{"train_examples": 195000, "image_size": 40, "mask_ratio": 0.75, "encoder_activation": "gelu", "encoder_inner_norm": false, "beta2": 0.999, "eps": 1e-06, "epochs": 19.3}
Rows from block 6 of the encoder, named by matrix and row number. Rows with one number belong to one neuron. Each number is 128 + 32 x the weight over its row's rms, rounded and kept within 0 to 255. All counts start at 0. After the name is the row's rms in percent of the matrix's.
# fc1: MLP up (encoder.blocks.6.mlp.fc1.weight, 1536x384), inputs 0-127
# fc2: MLP down (encoder.blocks.6.mlp.fc2.weight, 384x1536, transposed), outputs 0-127
fc1.1509 095 [ 83 100  67  96 173 158 157  83 166 101  98 116 149  90 107 148 149 129 168  99  92 138 123 150 137  78 116 169 151 189 100  84 200 182 129  81  94  91 106 126  97 125  87 147 129 160 163 130 137 103 148 108  86 175 124 129 168  66 144 120 127 136 128 174 134 163  86  71 155 150 126  96  95 146 141 123 131  52 163  97 112 189 138 134  71  97 196 112  89 116  97 114 168  90 187 143 134 142 112 137 153 151 158 137  87  74 115 126  87 168 123 151 131 170 133 121 116 145  79 154 120 115 133 155 137  86 102 109]
fc1.1510 071 [122 108  89 157  76 127  80 127  72 171 165 157 111 136 108 163  96 112 120 169 182 114 159  58 179 105 134 130 108 126 130 146 150  96  87 141 139 122  64 179 112  97 190 108 106 113 105 116 163 101 165 182 159 176 122 186 162 139  85 133  79 118 117  88 126  76 143 112 129  85 167 139 106 138 122 120 109 129 141  92 188 135  83 161 139  62 140  96 139 114  71  94 120  65 133 139 151  58 127  78 101 118 187 114 186 138 163 130  79  94  80 134 121  97  88 143 105 152 131 154 193 193 152 121 160 168 109 141]
fc1.1511 074 [171 107 159 108 166 123 150 130 127 134 162 103 168 144 124 182  96 129  64  99 110  74 149  68 109  73  77 159 157  62 116 141 121  92 124  84 100  94 184  87 175 107  84 171 109 135  90  90 175 151  69 116 114 121  74 108 134 158  86 112 177 101 101 150 145 112 108 158  84 166  79 106 174 127 194 131 103 149  67 123  93 118 138 135 125 164 149 156 140 146 166  70 169 159 142 111 132 163 154 108 178 106 126 178 171 118 114 164 137 143  69 125  70 179 126 156 129 140 122 169 162 159 110 127 125 171  75  92]
fc1.1512 080 [186 139 184 158 113 142 128 159 144 116 117 148 135 173 156  97  80 164 149 129 113 122  91 150 134  86 184 156 173 156 164 155 124 101 158 180 160 144 123 119 118 147 119 123 132  93  78  86 152 109 173 146  98 161 141 158  95 123 107 114 152  98 188 112 148 124 109 114 128 107  99 161 180 103 120 139 113 129  91  88 154  67 102 134 125 169 166  92 117  86 192 107 106 144 128 187  71 166 171 133  93 138  80  97 129 144 141  86 148  99 111 135  96  84 155  80 154 167 143 164 134 179 144 197 104 152 146 175]
fc1.1513 079 [ 76 172 137 105 182 162 107 124 118 156 126 170 111 102 163 182 114 176 131 132 173  87 155 193 134 146 185 104 121 127  79  83 170 147 175 105 167 141 126 104  78  84 102 163 135  74 148 125  78 112 155 103  97 101 158 121 150 149 146 115  95 143 109 166 177 165 154 106 133 147 125 136 144 104 118  85 122 179 141 184 123 107 122 133 147  87  71 171  95  83 175  99 136  74 111 137 164 153 141 157 156  95 135 105 119 127 124 148  86  85  84 149 144 135 129 155 159 159 163  97 103 106 150 145  79  60 167 126]
fc1.1514 080 [106  97 111  86 109 157 170 132  88 119 123 179 175  78  88 116  96 169  75 153 153  80 155  90 107 167 134 141 109 129  88 111 146 108 164 138  90 158 161 142 134 100 161 148 151 140 122 112 145 119 117 175 126 164 105 140 111 158  94 174 146 126 160 170  75 145 115 148 170  74 114 138  92 173 134 164  83 151 184  90 175  91 149 113 179 180 133  74 137 143 139  95 134  83 101 145 141 168 140 144  88 137 129  85  89 114 111 174  80 117 178 141 102 153 121 174 128 119  88 109 105 181 179  82  85 135 173 188]
fc1.1515 079 [ 75  90  99  88 206 126 127 155 134 123 186 130 189  92  93 178 170 153 101 148 140 139 120 166  97 172 129 184 167 138  50  51 101 152 156  72  89 146 155 144 175  94  60 139 138 150  89 150  87 111 151  87  91 114 128 131 175  64 110 128 176 129 144 126  93 168 165  80 198  87 155 133  80  98 179 103  82 117 147 120  87 147 121 123 143 149 153 158 135 124 136 114 173 121 161 138 126 138 126 151 170 173 196 106 147 117 128 117  92 123 103 160 173 150 126  96  91 138 139 184 141 162 109 102 159 163  89 127]
fc1.1516 104 [149  71 107 132 123 149 149 145 153 130  93 134 131 145 122 107 177 143 160 134 158 131  87 127 164 144  94 103 134 142 138 142 171  91 176  98  91 115 144 110 107 122 141 120 139  78 152 120 108 166  99 131 117 156 207 117 134 149 183 106 126 135 150 121  63 124 124 152 118 113 144 109 101 135 163 104 164  69 111  83  74 140 146 103 139 118 132 117 146 110 143  99 156 162 103 154  93  90 126  98 161 154 136 146  89 171 141 151 102 128 133 158 124 102 174 134 105 165 124 145  91 102 165 154 165 141 115 156]
fc1.1517 081 [123 195 105 125 169 163 152 101 127 113 144 151  88 132 166 113 146 143 167 157  91 169 100 164 159  81 173 118 116 112 155  96 143 117 141 155 118  94 169 110  82  92 186 185  99 156 166  95 164  67 120 108 166  94  79 123 155  98  89 155 118 199 141 175  73 122 109  75 125  71 142 172  97 148 176 124 163 133 173 151 151 166 127 116 171 147 109 141 127 113  63 127 135 134 150  99 192 166 136 115 173  67  63 123 140 142 115  81 128  85 117 171 158 105 134 178 162 118 116  85 105 147 102 192 166 161  90 131]
fc1.1518 101 [106 133 119 164 167  92 165 154 178 160 100 133 207  81 116  92 104 151 146 120 101 133 179 167 158 126 111 116 196 123 156  55 169 137 176  98 182  94  95 158 132 122 144 176  68 150 104 127 151 142  98 109 130 129  61 144 118 128 114 140 156 120 166 166 161  77  93  99 172 121 152  69  88 119 148 139 120  90 114 115 149 161 149 149  83 137 144 147 150 165  87 194 143 121 117 136 158 173 150 197 155  71 113  70 116 157 184 163  74 105 114 150 116  82  76 178  97 134 128 137  55 171  82 186 111  88  78 156]
fc1.1519 093 [ 86 104 117 165 168 146 132 147 153 107 164 148 143 167 102  94 132 160 127  89  97 159  80 175 121 119 161 113 114 142 105  94 156 180 157 133 119 138  81 181 107 146 134 127  88 123 128 118 125 141 155  83 107 177 129  80 163 172 114 172  99 122  92 140  84 172  91  95 123 143 129  98 127 159 142 121 143 102 183 150 148 103 195 143 152 147 170 101 106 130 122 178 124 170 130 142 162 107  92 146  86 149 105 167 116 103  56 129 118 114 144 142 143 173 164 125 129  79 160  73 180 119  74 196 122 138 118 121]
fc1.1520 091 [ 94  59 132 120 114 143  84  83  91 161  73 143  80  98 102 128 121  69 170 149 136 162  98 118 101 137 134  84  71 115 179  79 128  94  79 105 136 109  94 185 143 101 163  74 153 112 177  91 123 151 130  91  99 136  68 163 100 168 111  82 146 108  92 132 113  88 122  98  83 162  96 160 164 143 148 105 161  84 164 120 107  81 163  90 154 120  97 169  91 126  67 123 162 169 144 132  88 168 158  96 112 104 109 174 127 163  98 136 117 109 117 100  81 112 119 123  77  96  81 141 182 167  48 114 106  89  99 119]
fc1.1521 081 [130  73 166  94 150 158 143 150 131  99 125 185 121  70 150  70 158 149  87 175 116  50 107 106  88 155 135 126 176  78  97 122 158  93 160 109  95 133 139 145 130  67  88 104 150 195 157 156 180 129 105 139 192 139 148 124 153 162  94 108 151  98 112  51 151  86  98 167 176 117  76 178 102 163 100 118 101 173  85 111  87 100 131  94 106 128  96 158  77  97 164 153  69 124 148  94  88 148 117 124 109  83 186 122 111 137 115 158 154 143 130 134 161 166  96 165 108  89 157  68 162 182 151 116 109  92 161 188]
fc1.1522 080 [ 95 156 149 116 116 138 165 134 105 173  98 127 102 132 137  89 172  81 142 120  64 142  80 112  76 128 103  96 107  93  90 166 137 127 142 125 136 158  80  84 160 152  76 109  91 115 124 184  85  90 115 109 101 114 108 112 158 107 161 153 121 128 104  77 147 120 169 130 123  95  95 176  88 164 138 114 144 160 142 157 124 161 125 120 116 126 126 113 192 145 180 164 157 143  88 165 117 110 175  88  93 135 138  96 135 139 137 170 141  89  67 160  85 137 147 101  82 165 131  83 100 125 149 125 155 110 142 100]
fc1.1523 140 [156  81 107  81  91 198  73 136  84  93 168 100  99  93 114 175 144 129  78 124 200 113 114  87 120 179  92 102 137 126 123 144 157 124 118 188 152 133 114  81 145 111 144  93 138 159 138  95 143 137 165 159 154  82 210 108 126 151 151 138 125 121 147  84 180 136 136 164 104 124 131 182 153  37  98 141 102 183 115 159 164  94 125 125 143 114 152 115 135 161 106 130 156 147 117 105  61 136 101 110  97 152 143 136 124 170 114 169 172 132 119 136 105 122 143 119 115 107  79 157 161 151 147 128 108 158 158 140]
fc1.1524 080 [140 121 135 138 188 152 109 109 161 193  94 148 118 151 107 101 171 121 142 184 189 131 174 206 127 128  93 150 120 136 121 101 157 194  88  58 106 154  76 181  98 143 145 168 174  79  79 137 171 164 144 109 150 102  96 160 124 107 122  74  77 125 102  70 121 172 134 164 118 190 153 115 109 134 128 138  90  62  72  97 123 137  90 116 127 110 103 151 149 103 154 131 126 135 201 104 162 141 127 111 155  44 160 125 106  70 121 152 155 146 122 136 118  78 103 116 131 167 131 136 134 123 137 172 153 130 148 136]
fc1.1525 112 [142 130 159  81 160 140 152 108 114 148 140  87 153 107 113 191 149 139 170 126  86 179 104 167 112 122 111 129 137 144 151 145 132 118  92 110  89 130 152  80 113 145 122 152 143 178 130 166 129 128 117  93 125 124 219 102 157 142 160 112 145 170 120  75  77 137 130 109 153 108 131 147 123 123 161 122 121 124 133  80  91 150  83  98  97 130 164 113 107 101 123 111  90 138 124  82 138  94 168 116 191  91 149 150  93 128 146 111 137  74 117  96 143 109  96 119 102 116  96 165 120 134 149 140 148 136 152 178]
fc1.1526 126 [171  71 146  88  74 188  74 123 118 125 107  83 105 139 107 151  80  92 145 141 122 154 114  89  64 182  90 138 154 140 205 108 183 138 111 203 126 116  90 105 188  91 157 133 167 119 157 113 178 137 163 115 164 117 191 117 157 112 112 135 186 137 112  76 173 136 109 162 119 122  96 175 113 109 130 139 130 174 100 163 137 102 131 119 119 105  97  82 155 138 119 139 155 143  83 127  98 103 128 116 130  92 150 146 127 102 172 101 123 132  63 165 130 139 171  61 130 132  80 163 170 130 127 114 179 151 120 130]
fc1.1527 075 [161  91 133 163 179 158 109 141 112 138 142 151 170 162 129 167 110 131 160 106  96 112 100 167 180 125 142 131 156  83 154 149 105 141 186 148 161 154 145 186 152 134 160 109 168 141 104 166  78  82 145 110 148 126 133 148 123 120 179 129 148 178  92 180 102 130 131 147  95 118 110 138  92 101 102 199 161  92 186 158 106 136 157  93 125 119 108  98 170  68 179 181  79  73  81 111 109 149  99 117 147 179 153  90 173  93 111 106 145 137 119 161 158 179  85 102 163  99 116  93 110 153  98  95  87 161 121  88]
fc1.1528 104 [111  86 104 160 114 151 140  83 158 158 154 193 138 143  96 112 150 129  94 105 110 159 144 209  95 153  78 129 186 176  54  91 116 147 109 101  81  82 130 129  72 159 110 100 128  94  85 191 133 141  95 123 108 151 101  64 160 135 132 162  79  98 158 145 135 160 169 175 122 185 102 104 145 184 180 174 160  69 163 104 145 139 146 114 148 105 121  83 161 174 122  90 153  77 159 143 160 140 154 154 179 129 153  97  85 100 141 173 147 190 107 127 165 103  97 171 147 129 158 130  87 154 102 135 177 123 106 154]
fc1.1529 078 [ 88  84 102 146  93  86 112 110  93 113  97 185  71  89 157 124  94 209 116  78 101 125 132 119 149  97 142  96 141 101 114  67 115 170 150  81  80 109 171 124 102 155 129 158 145 113 163 126  71  73 118 138 128  85 134 150 162 136  97 149 157 131 189 179 154 143 140 159 166 140 177 186  88  69 151 121 147  89 130  71 161 101 105 169  95 120 120 113 176 112  65 155 142 110 147 163 105 176 172 110 134 128 110 146 116 157 141 114 112 126 178  96 121 167 132 105 183  90 107 156 171 105 126  99 111 165 140 176]
fc1.1530 127 [ 57 135  89 128 176 117 160  95 100 184 145 126 145 174 149 128 156 145 118 164 101 147 143 122 130  65 121 126 135  95  24  68  99 131 126  80 130 126 124 155  81 112 149 158 168 110 134 172 102 146 117 128 167 178  86 161  90 154  98 138  76 110 126 160 126 155 144  90 132 161 143  40 160 158 137 167 196  79 112 123 191 139  94 108 168 128 141 117 103 148 139 202 115 111 110 117  91 138 140 137 120 141 111 105 133 122 121 173 143 129 161 102 136  58 103 167  70 100 164 130  38 125  62 171  70 101 145 161]
fc1.1531 092 [134 110 134  89  52 106 112 137  84 149  71 140  95  75  75 116  89 115 159 105 158 135 123 121 120 100 168 139 130 120 189 104 166 124 169 187 120 123  80 114 202  84 139  80 158 143 153 134  96 163 152 199 110 114 150 178 153 133 147 133 126  80 148  90 198 175  89 108 150  89  95 131 164 128  98 155  74 112 103 118 143 126  81 147 130 145 155 112  79 128 163 134 103 119 135  95 109 127 113 117 112 169  95 174 106 148 177 115 107  96 151 139 114 122 160 159 102 104 157 180 183 118 116  53 173 148 128 148]
fc1.1532 089 [118  76 159 139 110 124 114 107 147 146 160 107  76 123 104 158  92  92  99 105 138 102 161  70 112 155 105 187 162 152 160 151 106  74 137 158 152 108 124  97 128 119 152 151  97 126 100 116 179 172 115 199 122  91 120 174 158 134 165 100 110 176 113 100 141 111 145  96 129  86 159 201 169 111  96 122 108  96 150 140 119 170  62 149 137 174 100  99 129 108 133 133 166  85 110 145 104  74 109 131 120  89 125 177 107 134 161  93 158  91  76  92 159 148 170  91  85 152  84 133 180 115 128  77  80 154 177  90]
fc1.1533 098 [ 92 169 180 146 117 146 106 126 186 115  93 160 132 107 138  78 183  98 108 108 139  99 184 156  93 138 128 135 116 179 136  93 103 115 129 101  85 135 159 126  62 132 133 137 116 177 130  95  98  82 143 144 118 175 148 122 112  61  81 185 139 157  99 131 127  81 126 116 159  73 141 111 155 128  96  82 100 118  96 108  98 113 156 121 115 165 146 115 115 107 102 182 181 130 124 156 162 125 177 131 170 119 126  92  95 113  86 170  98  89 182 123  79 144 129 125 145  87 151 144  86  65  95 178 150 168 149  85]
fc1.1534 086 [183 117  96 146 140 164  72 189 149 197 111 120  87 137  89 191 138 137 151 182 122 104  84 101 128 180 124 151 150 102 153 115  94 136 130 149 121 144 134 110  94 134 183 105 123  72 147 145 179 150 119 193 127 147 189 107 130 161 115 169 140 121 119 103 181 156 174 138 100 104 107 136 114 135 109 128 102  87 157  88 162 112 127  96  95  83 165 146 177  99  91 135 145 144 122 116 117  93  66 165 140  98 167 178 164  58  92 106 143 138 147 139 169 171 139 134 130 123 115 112 187 152 169 102 170  92 105 164]
fc1.1535 104 [104 186 143  81 160  93 188 120 134 128 120 176 171 123 149  72 143 119 146 161 119 133 166 192 170 136 150 173 139 126 115  52 157 155  77  98 123 101 127  97  81 115 109 175  90 116 129 159 112 100 102  92 159 190  82 146  86 107 125 133  65 118 128 156  91 128 163 119 103 146 120 144 100 111 120 113 165  69 133 136  77 189 161 111 100 137 150 122 170 186 108 113 165 159 156  83 155 104 154 146 170  98 131  62  53 145 121 104 129 137 126 108 140 100  98 178 170  55  80 157  86 153  99 171 170 171 148  93]
fc2.1509 100 [133 128 120 149 108 137 113 116 108 117 122 118 126 153 127 149 112 136 102 125 139 126 136 116 112 129 126 135 115 135 148 136 129 124 125 142 139 120 127 116 134 130 126 113 121 117 123 113 126 137 150 145 129 112 139 122 113 127 152 126 134 129 123 121 127 122 145 135 126 130 130 149 140 122 134 135 119 121 114 137 142 123 132 120 131 122 128 132 107 134 133 121 121 138 114 130 111 130 108 125 120 126 124 137 135 128 127 125 120 121 117 118 126 108 132 112 113 156 132 126 159 117 140 114 115 125 135 132]
fc2.1510 058 [142 158 128 128 143 125 183 111 166  83 105 145 134 108 130 122 131 126 175 124 151 118 135 191 153 117 123 134 111 133 125 155 127 119 183  65 132 147 127 113 114 137  92 171 113 126 134 146 129 117 112 116  89 129 110 128 131 113 138 165 125 132 176 120 137 136 113 146 145 144 136 106  85 110 133 126 134 115 103 115 121 151 149  96 161 126 116 161 111 115 127 159 125 140 152 131 161 111 146 122 123 133 124 122  98 103 121 133 133 106 130 113 136 136 119 133 145  97 119 130  96 136 109 155 116  82 135 119]
fc2.1511 052 [ 88 134  85 110 145 113 122 170 134  69 141 128 127 150 142 119 149 179 148 109 139 122 135 172 128 135 121 101 186 150 135 101 120 151 119 167 107 150 147 128 111 140 133 109 119 131 136 119 104 124  92 109 108 176 121 113 130 124 127 109  85 112 150 125 141 153 113 152 139 135 137 133 135 120 131 102 117 171 137 108  75 139 125 153 162 112 150 151 140 120  84 148 121 110 130 177 179 149 162 140 145 110 133  90 140 162 136 100  34 130 130 146 120  80 134 172 134 101  96 116  96  75 127 106 180 149 128 128]
fc2.1512 069 [101 120  91 130 137 155 197 115 179  70 151 124 138 133 178 102 105 152 112 169  97 120  93 148 164 134  69 142 133 146 112 124 149 109 139  77 131 105 128 127 106 126  87 148 126 111 156 157 138 119  86 130 106 107 146 101 130 106 116 169 137 128 144 130 139 125 105 133 127 144 131 103 138 110 124 138 137 133 114 125  99 163  98 136 111 142 178 206 118 113  90 140  98 130 172 103 221 122 126 144 122 106 150 110 125 150 105 154 118 171 156 122 151 155 119 159 133  71 127 100 127 134 140 133 133  98 115 128]
fc2.1513 062 [165  91 114 107  96 167  86 150 138 120 105 134 128 131  85 146 111 101 112 127 134 136 112 107  94 131 109 131  99 145 124 141 130  90 122 156 127  95 120 101 141 122 157 101 130 151  85 107 154 144 146 136 124  92 147 130 124 135 141 113 157 131 138 141 160  99 137 106 116 123 120 121 132 121 135 145 148 132 136 141 126 131 137 117 118 115 125  98 102 128 116 131 123 138  82 137 104 140 115 122 154 140 133 129 132 118 144 161 114 137 110 142 105 108 145  82 109 143 127 120 139 151 142 104 143 134 162 118]
fc2.1514 055 [138 144 112 124 103 106  51 111 129 173 150 136  88 200  95 139  81 122 171  62 100 136 131 109 124  79  93 103 123 149 132 127 105  97 113  96 169 100 102 151  84 107  95  79 139 115  98 156 160 113  87 154 123 146 132 127  78 108 121 125 152 114 142 121 131 141 143 122 125 145 112 139 123 156 140 123 141 145 137 118 120 116 106  94  77  80 134 147 113 129 134 128 126 140 172  62 164 163 108 141 118  39 149 152 137 146 144 111 146 103  71  76 135 125 132  93 109 238 129 159 119 118 108 143 137 154  96  89]
fc2.1515 070 [130 141 149 133 141 157 127 151 133 153 114 106 115 128 104 129 105 121 125  97 160 146 115 110 143 116 147 110 110 120 167 168 140 115 126 175 150  94 122 156 155 136 181 165 133 115  92 143 159 131 151 156 150 117 140 134 137 144 144 105  97 138 117 141 126 124 179 113 102 140 120 135 154 122 143 120 131  95 113 154 127  91  93  89 120 101 134 120 126 106 123 141 105 153 104 104  73 126  95 151 126 111 100 146 134 143 136 168 116 116 114 136  90 111 160 131 154 158 110 125 160  64 184 110 115 105 147 118]
fc2.1516 136 [123 135 125 140 116 120 137 121 134 123 115 126 121 131 126 127 122 135 135 126 124 127 134 126 140 121 138 131 134 125 124 134 118 138 126 121 128 126 124 120 138 132 137 125 135 131 138 134 130 136 115 117 139 132 131 123 134 127 132 120 121 126 125 128 123 133 136 132 129 127 134 117 116 124 125 117 139 113 103 133 123 130 144 127 132 143 126 153 118 125 132 124 111 126 132 119 129 128 132 129 130 117 128 139 130 133 114 117 132 132 138 124 134 127 124 143 138 113 133 127 124 146 121 147 123 125 122 105]
fc2.1517 070 [155 101 159 150 110 145 122 148 140 127 137 126 157 128  80 140 124 119 127 105 139 133 131 110 126 142 110 120 132 141 128 132 156 105 115 110 140 158 112 120 146  92 102 134 139 161  95 129 124 130 140 126 107 156 149 136 128 125 155 113 132 124  84  97 144 137 105 159 131 139 133 153 132 152 127 144  93 120 129 134 140  98 125 128 127 125  98 111 113 107 126  93 172 153 118 169 111 103 110 118 132 128 106 139 132 145 137 141 135 126 127 135 136 159 132  71 103 134 113 138 155 154 136  97  96 111 126 134]
fc2.1518 114 [121 130 115  96 117 137  90 135 115 115 134 129 128 119 112 161 139 139 119 118 138 124 122 128 119 135 143 122 109 133 138 131 146 112 120 141 117 158 125 125 155 108 121 110 134 141 129 125 133 115 161 140 127 104 140 125 144 124 140 118 128 133 115 125 120 152 144 140 116 122 123 167 140 125 131 131 108 101 115 131 157 119 122 128 140 115 134 142 132 104 121 103 127 131 148 147 123 124 106 107 123 146 128 150 148 131 122 120 121  95 141 149 136 137 131 105 118 130 131 124 161 126 147 117 124 121 141 134]
fc2.1519 091 [125 110 109 118 121 141 104 119 146 113 121 124 144 120 120 148 104 130 115 142 137 127 119 133 101 131 108 137 109 143 139 145 120 136 107 159 138 140 117  96 136 102 128 133 132 128 116 118 132 126 126 124 126  96 137 121 133 124 149 126 144 125 139 119 125 126 127 153 137 111 136 140 128 125 135 144 105 116 114 141 131 135 109 133 134 130 102 114 114 104 136 126 114 157 118 112 118 129 117 121 126 134 134 152 122 126 135 123 132 130 124 124 119 113 131  96 106 156 125 140 139 145 124 104 116 116 136 122]
fc2.1520 075 [ 98 152  92 124 112 159 159 182 166  82 143 111 149 114 207 111 130 141 103 115 121 115 127 143 122  92 124 136 164 157 104 151 127 136 164 162 123 157  99  89 106 120 117 175 121 175 125 155 130 128  59 108 133 120 150 127 145 104 137 190 135 116 166 157 130 205  89 171 140 145 151  84  94 121 131  91 183  77 126 126 135 157 125 111  94 112 144 135 164 146 144 124  94 158 125 110 203 116 115 132 156 159 130  82  89 132 118 124 111 148 152 155 154 116 159 156 157 112 164 119  81 119 168 144 173 117 105 115]
fc2.1521 061 [ 98 156 102 133 135  82 132  99 100 141 160 121 137 157 105 105 147 177 151 110 157 131 135 151 118 124 127 115 140 116 118 163  40 174 129 105 140 158 142 134 139 159 122 108  91  80 150 109 149 119 122 129 139 130 103 163 108 118 129  69 125 123 151 143 127 120 126 119 109 105 136  89 138 127 123 118 129 146 172 119 167 151 143 122 135 139 104 122 154 154  99 148 150 127 133 132 131 150 117 117 105 145 108 143 144 141 134  88 110 101 140 128 136 118 125 178 130 125 114 153 117 100 142 133 165 131 116 102]
fc2.1522 049 [ 90  97 134 165 141 129 133  80 149 127 158 139 151 108 128 100 130 152 108 148 133 138 141 146 140 145 122 181 170 155  71 119  68 137  77 135 127 139 106 120 123 111 117 121 122  83 141 123 149 123  78  91 108 138 112 130 151 132 163  82 177 140 133 163 113 136  95  99 173 140 139  85 140 119 140 149 139 150 129 137 183  92 153 113 159 134  96 149 143 116 125  78 126  96 141 121 159 141 157 114 107 144 171 130 155 131 142 115 113  77 140 134 159 137 111 142 153 108 114 157 109 177  81 153  89 154 138 117]
fc2.1523 138 [120 138 146 152 131 122 170 116 137 125 128 139 110 144 147 104 115 121 137 130 120 128 123 135 123 123 136 127 125 132 122 126 119 119 129 114 147 136 136 124 126 141 110 140 115 138 142 131 117 152 122 120 125 142 122 129 126 134 129 117 131 131 137 122 139 133 125 116 128 129 139 115 107 138 128 125 136 173 134 123 117 137 134 128 116 141 121 146 138 129 121 109 130 135 130 111 141 129 133 128 140 126 138 128 123 131 133 122 129 142 129 126 136 131 129 133 137 122 124 128 111 135 122 121 130 153 106 129]
fc2.1524 058 [152 145  78 149 162 183 146 110 139  81 103 125 116  49 142 142 129 113  91 121 117 145 103  83 142 127 165 135 108 103 150 180 142 164 154 136 123 124  72  79 133 114  82 117  78 182 114 117 111  93 108 164 131 158 147 154 213 131 149 158 139 141 182 116 103 114  91 164 124 133 133 162 165 123 125 149 154  93 108 138 108 120 101  97 110 147 146  86 168 147 136 163 182 157  84  96  56  90 101 123 119 148 133  92 128 119 121 167 113 135 134 134  86 119 169 103 126 145 150 140  94 133 142  91  94 140 111 143]
fc2.1525 138 [119 136 130 124 125 130 125 133 140 123 123 140 137 130 131 133 125 124 153 118 115 129 131 143 147 123 129 119 138 136 128 123 115 132 126 122 124 111 126 135 137 131 128 113 121 113 145 125 128 133 124 123 124 139 126 145 126 120 119 138 127 122 119 129 126 117 108 123 133 132 125 126 127 139 127 117 127 119 135 135 123 117 128 117 126 130 133 126 146 118 117 128 119 118 117 126 132 140 142 132 128 109 129 124 120 130 133 134 120 123 135 120 129 137 129 143 147 122 134 135 109 122 150 134 143 113 145 125]
fc2.1526 126 [108 151 123 137 143 115 174 129 134 131 137 142 126 135 139 113 137 134 130 113 125 131 126 148 142 131 144 135 132 129 111 133 126 135 132 103 142 140 141 136 124 147 121 137 122 126 132 142 132 127 110 127 118 144 124 133 119 135 125 130 104 130 153 126 134 125 131 121 131 138 129 132 124 141 136 126 131 153 134 137 120 133 118 122 120 133 134 134 150 149 121 125 127 126 130 109 130 135 143 118 136 130 127 122 119 132 134 106 111 117 138 115 120 125 119 150 137 110 130 135 105 127 135 130 125 137 129 139]
fc2.1527 040 [100 189 111 102 129 161 199 173 142 134 181 122  87 157 118 103 103 114  89  61 142 115 105 183 120  89  88 121  89 170  98 153  78 162 169  96 121 113 111  68  95 116  76 131 115 147 158 124 150 104  83 139 111 103 140  69 140 160 127 163 117 133 165 132 113 168 150 139 176 135 148 112 135 124 141 140  68  69 115 168 154 129 122 130  91 131 150 154 124 166 169 119 123 144 147 115 169 128 145 118  93 128 139 146 143 156 136 159  94  81 107  93 161 132 115 158 139 158 166 120  94 140 193 125 146 127 100 121]
fc2.1528 116 [132 124 123 131 131 128 111 119 112 128 124 118 118 145 113 135 124 131 133 132 157 134 119 125 138 134 135 142 108 119 145 137 135 122 131 136 115 144 140 123 143 109 142 117 135 147 129 115 131 136 138 123 128 124 134 119 117 131 136 107 146 125 103 127 141 134 130 123 114 112 130 141 117 115 126 121 120 108 114 134 134 111 126 117 118 125 144 161 102 135 130 155 108 154 132 114 108 130 123 106 117 134 112 143 141 120 126 110 151 102 131 123 108 126 118 130 129 145 137 136 131 130 107 133 117 129 135 120]
fc2.1529 046 [173 155 181 139 110 122  85  90 167 137 164 109 139 176  51 103 102 117 144 164 146 151 144  75 112 150 135 135 172  87 123 142 123  63 104 155 189 111 119 161 131 109 116 108 153  76 108 149 154 117 135 118 154 158 152 150 118 172  96  69 125 140  92  97 198 111 173 101 136 124 132 121 130 126 103 133 180  72 144 107 120 109 132  76 120  95 101 124 133  78 124  85 138 173  93 144 128  86  99 113 113 164 120 153 119 119 139 131 160 208  94 136 105 140 129  94 141 169 144  78 139 119 123 134 118 135 153 102]
fc2.1530 128 [140  84 129 137 117 150  76 140 124 137 161 126 120 120 113 140 133 133 121 128 161 137 127 112 136 142 130 124 128 131 147 123 142 131 133 160 110 166 124 135 138 112 116 127 129 130 127 100 129 135 130 133  92 121 139 116 137 143 132 118 149 132 131 121 123  99 112 154 134 128 127 170 135 119 138 149 106 123 121 137 118 124 154 129 133 112 122  93 121 139 114 107 146 124 137 148 130 127 107 106 130 124 110 146 156 138 134 124 136 112 121 157 129 154 122  99 108 159 125 112 148 159 163 105 137 162 134 123]
fc2.1531 102 [106 147 132 154 135 104 148 120 149 103 140 128 146 133 157 121 161 131 128 124 132 119 134 153 122 117 149 126 133 128 106 114 106 131 140 107 152 128 138 150 118 153 121 112 113  96 142 123 114 140 105 116  97 168 121 139 129 138 113 117 120 128 143 133 146 128 134 129 128 137 132 107 113 139 137 124 153 146 139 141 137 128 155 116 119 140 105 140 142 146 108 135 126 124 112 140 149 142 132 108 138 109 149 120 117 130 129 120 113 119 138 111 120 114 115 155 141 109 133 117 112 120 120 129 128 132 126 122]
fc2.1532 101 [106 166 129 129 144 111 173 155 138 138 134 140 121 128 150  92 133 123 134 122 134 125 116 144 148 118 119 127 105 133 127 128 134 151 134 114 136 139 144 129 108 153 108 150 125 118 145 144 122 121  91 115 143 142 118 130 115 142 129 144 120 126 118 133 121 147 124 124 143 126 133 110 110 146 130 117 116 153 125 123 111 147 136 125 106 119 136 156 138 135 152 161 115 127 162 105 159 132 155 143 137 121 148  99 117 137 122 146 129 124 133 112 128 135 117 162 152 116 130 138  82 134 116 126 145 137 108 122]
fc2.1533 114 [145 108 109 128 112 148 107 112  81  99 127 123 118 127 122 160 114 128 139 144 130 134 131 117 129 145 122 133 131 122 141 139 146 121 135 128 114 117 125 138 143 103 113 124 150 124 117  98 125 130 142 125 134 114 137 128 137 135 126  95 113 130 127 121 139 130 125 128 122 140 126 157 143 136 125 133 131 120 131 139 138 135 125 140 128 115 124 111 110 145 109 124 127 118 118 125 112 130 117 105 114 129 126 117 136 129 135 151 125 116 121 149 154 128 121  99 118 136 119 125 155 160 135 105 127 110 142 134]
fc2.1534 094 [ 98 138 138 131 142 121 188 115 140 128 137 132 138 126 163  96 115 133 112 136 116 125 127 142 130 101 133 134 145 141 100 123 130 129 139 116 127 140 125 128 104 158 107 129 130 107 154 142 136 145 111 131 130 136 123 125 140 115 127 146 136 125 145 141 118 136  98 115 137 139 142  89 117 131 123 114 164 133 117 128 139 140 149 136 112 147 136 134 112 127 143 118  95 125 134 110 152 131 157 146 125 127 135 113 127 121 127 125 130 126 135 111 121 142 130 177 122 103 141 129 126 133 104 136 135 133 105 121]
fc2.1535 116 [134 109 159 128 114 166 100 129 114 130 130 118 133 127 110 148 105 130 142 122 128 122 135 105  98 129 113 130 124 116 136 148 139 115 135 168 123 121 110 125 132  93 134 147 151 154 137 139 140 123 157 137 123 111 135 134 149  98 126 130 149 127 122 121 119 137 108 139  94 124 122 149 137 124 118 145 126 106 111 133 166  83 122 131 123 124 118 122 112  86 137 118 135 138 131 154 122 111 106 137 115 118 153 165 143 128 117 146 130 124 128 163 128 145 147  88 135 153 140 123 176 139 132 111 102 110 127 115]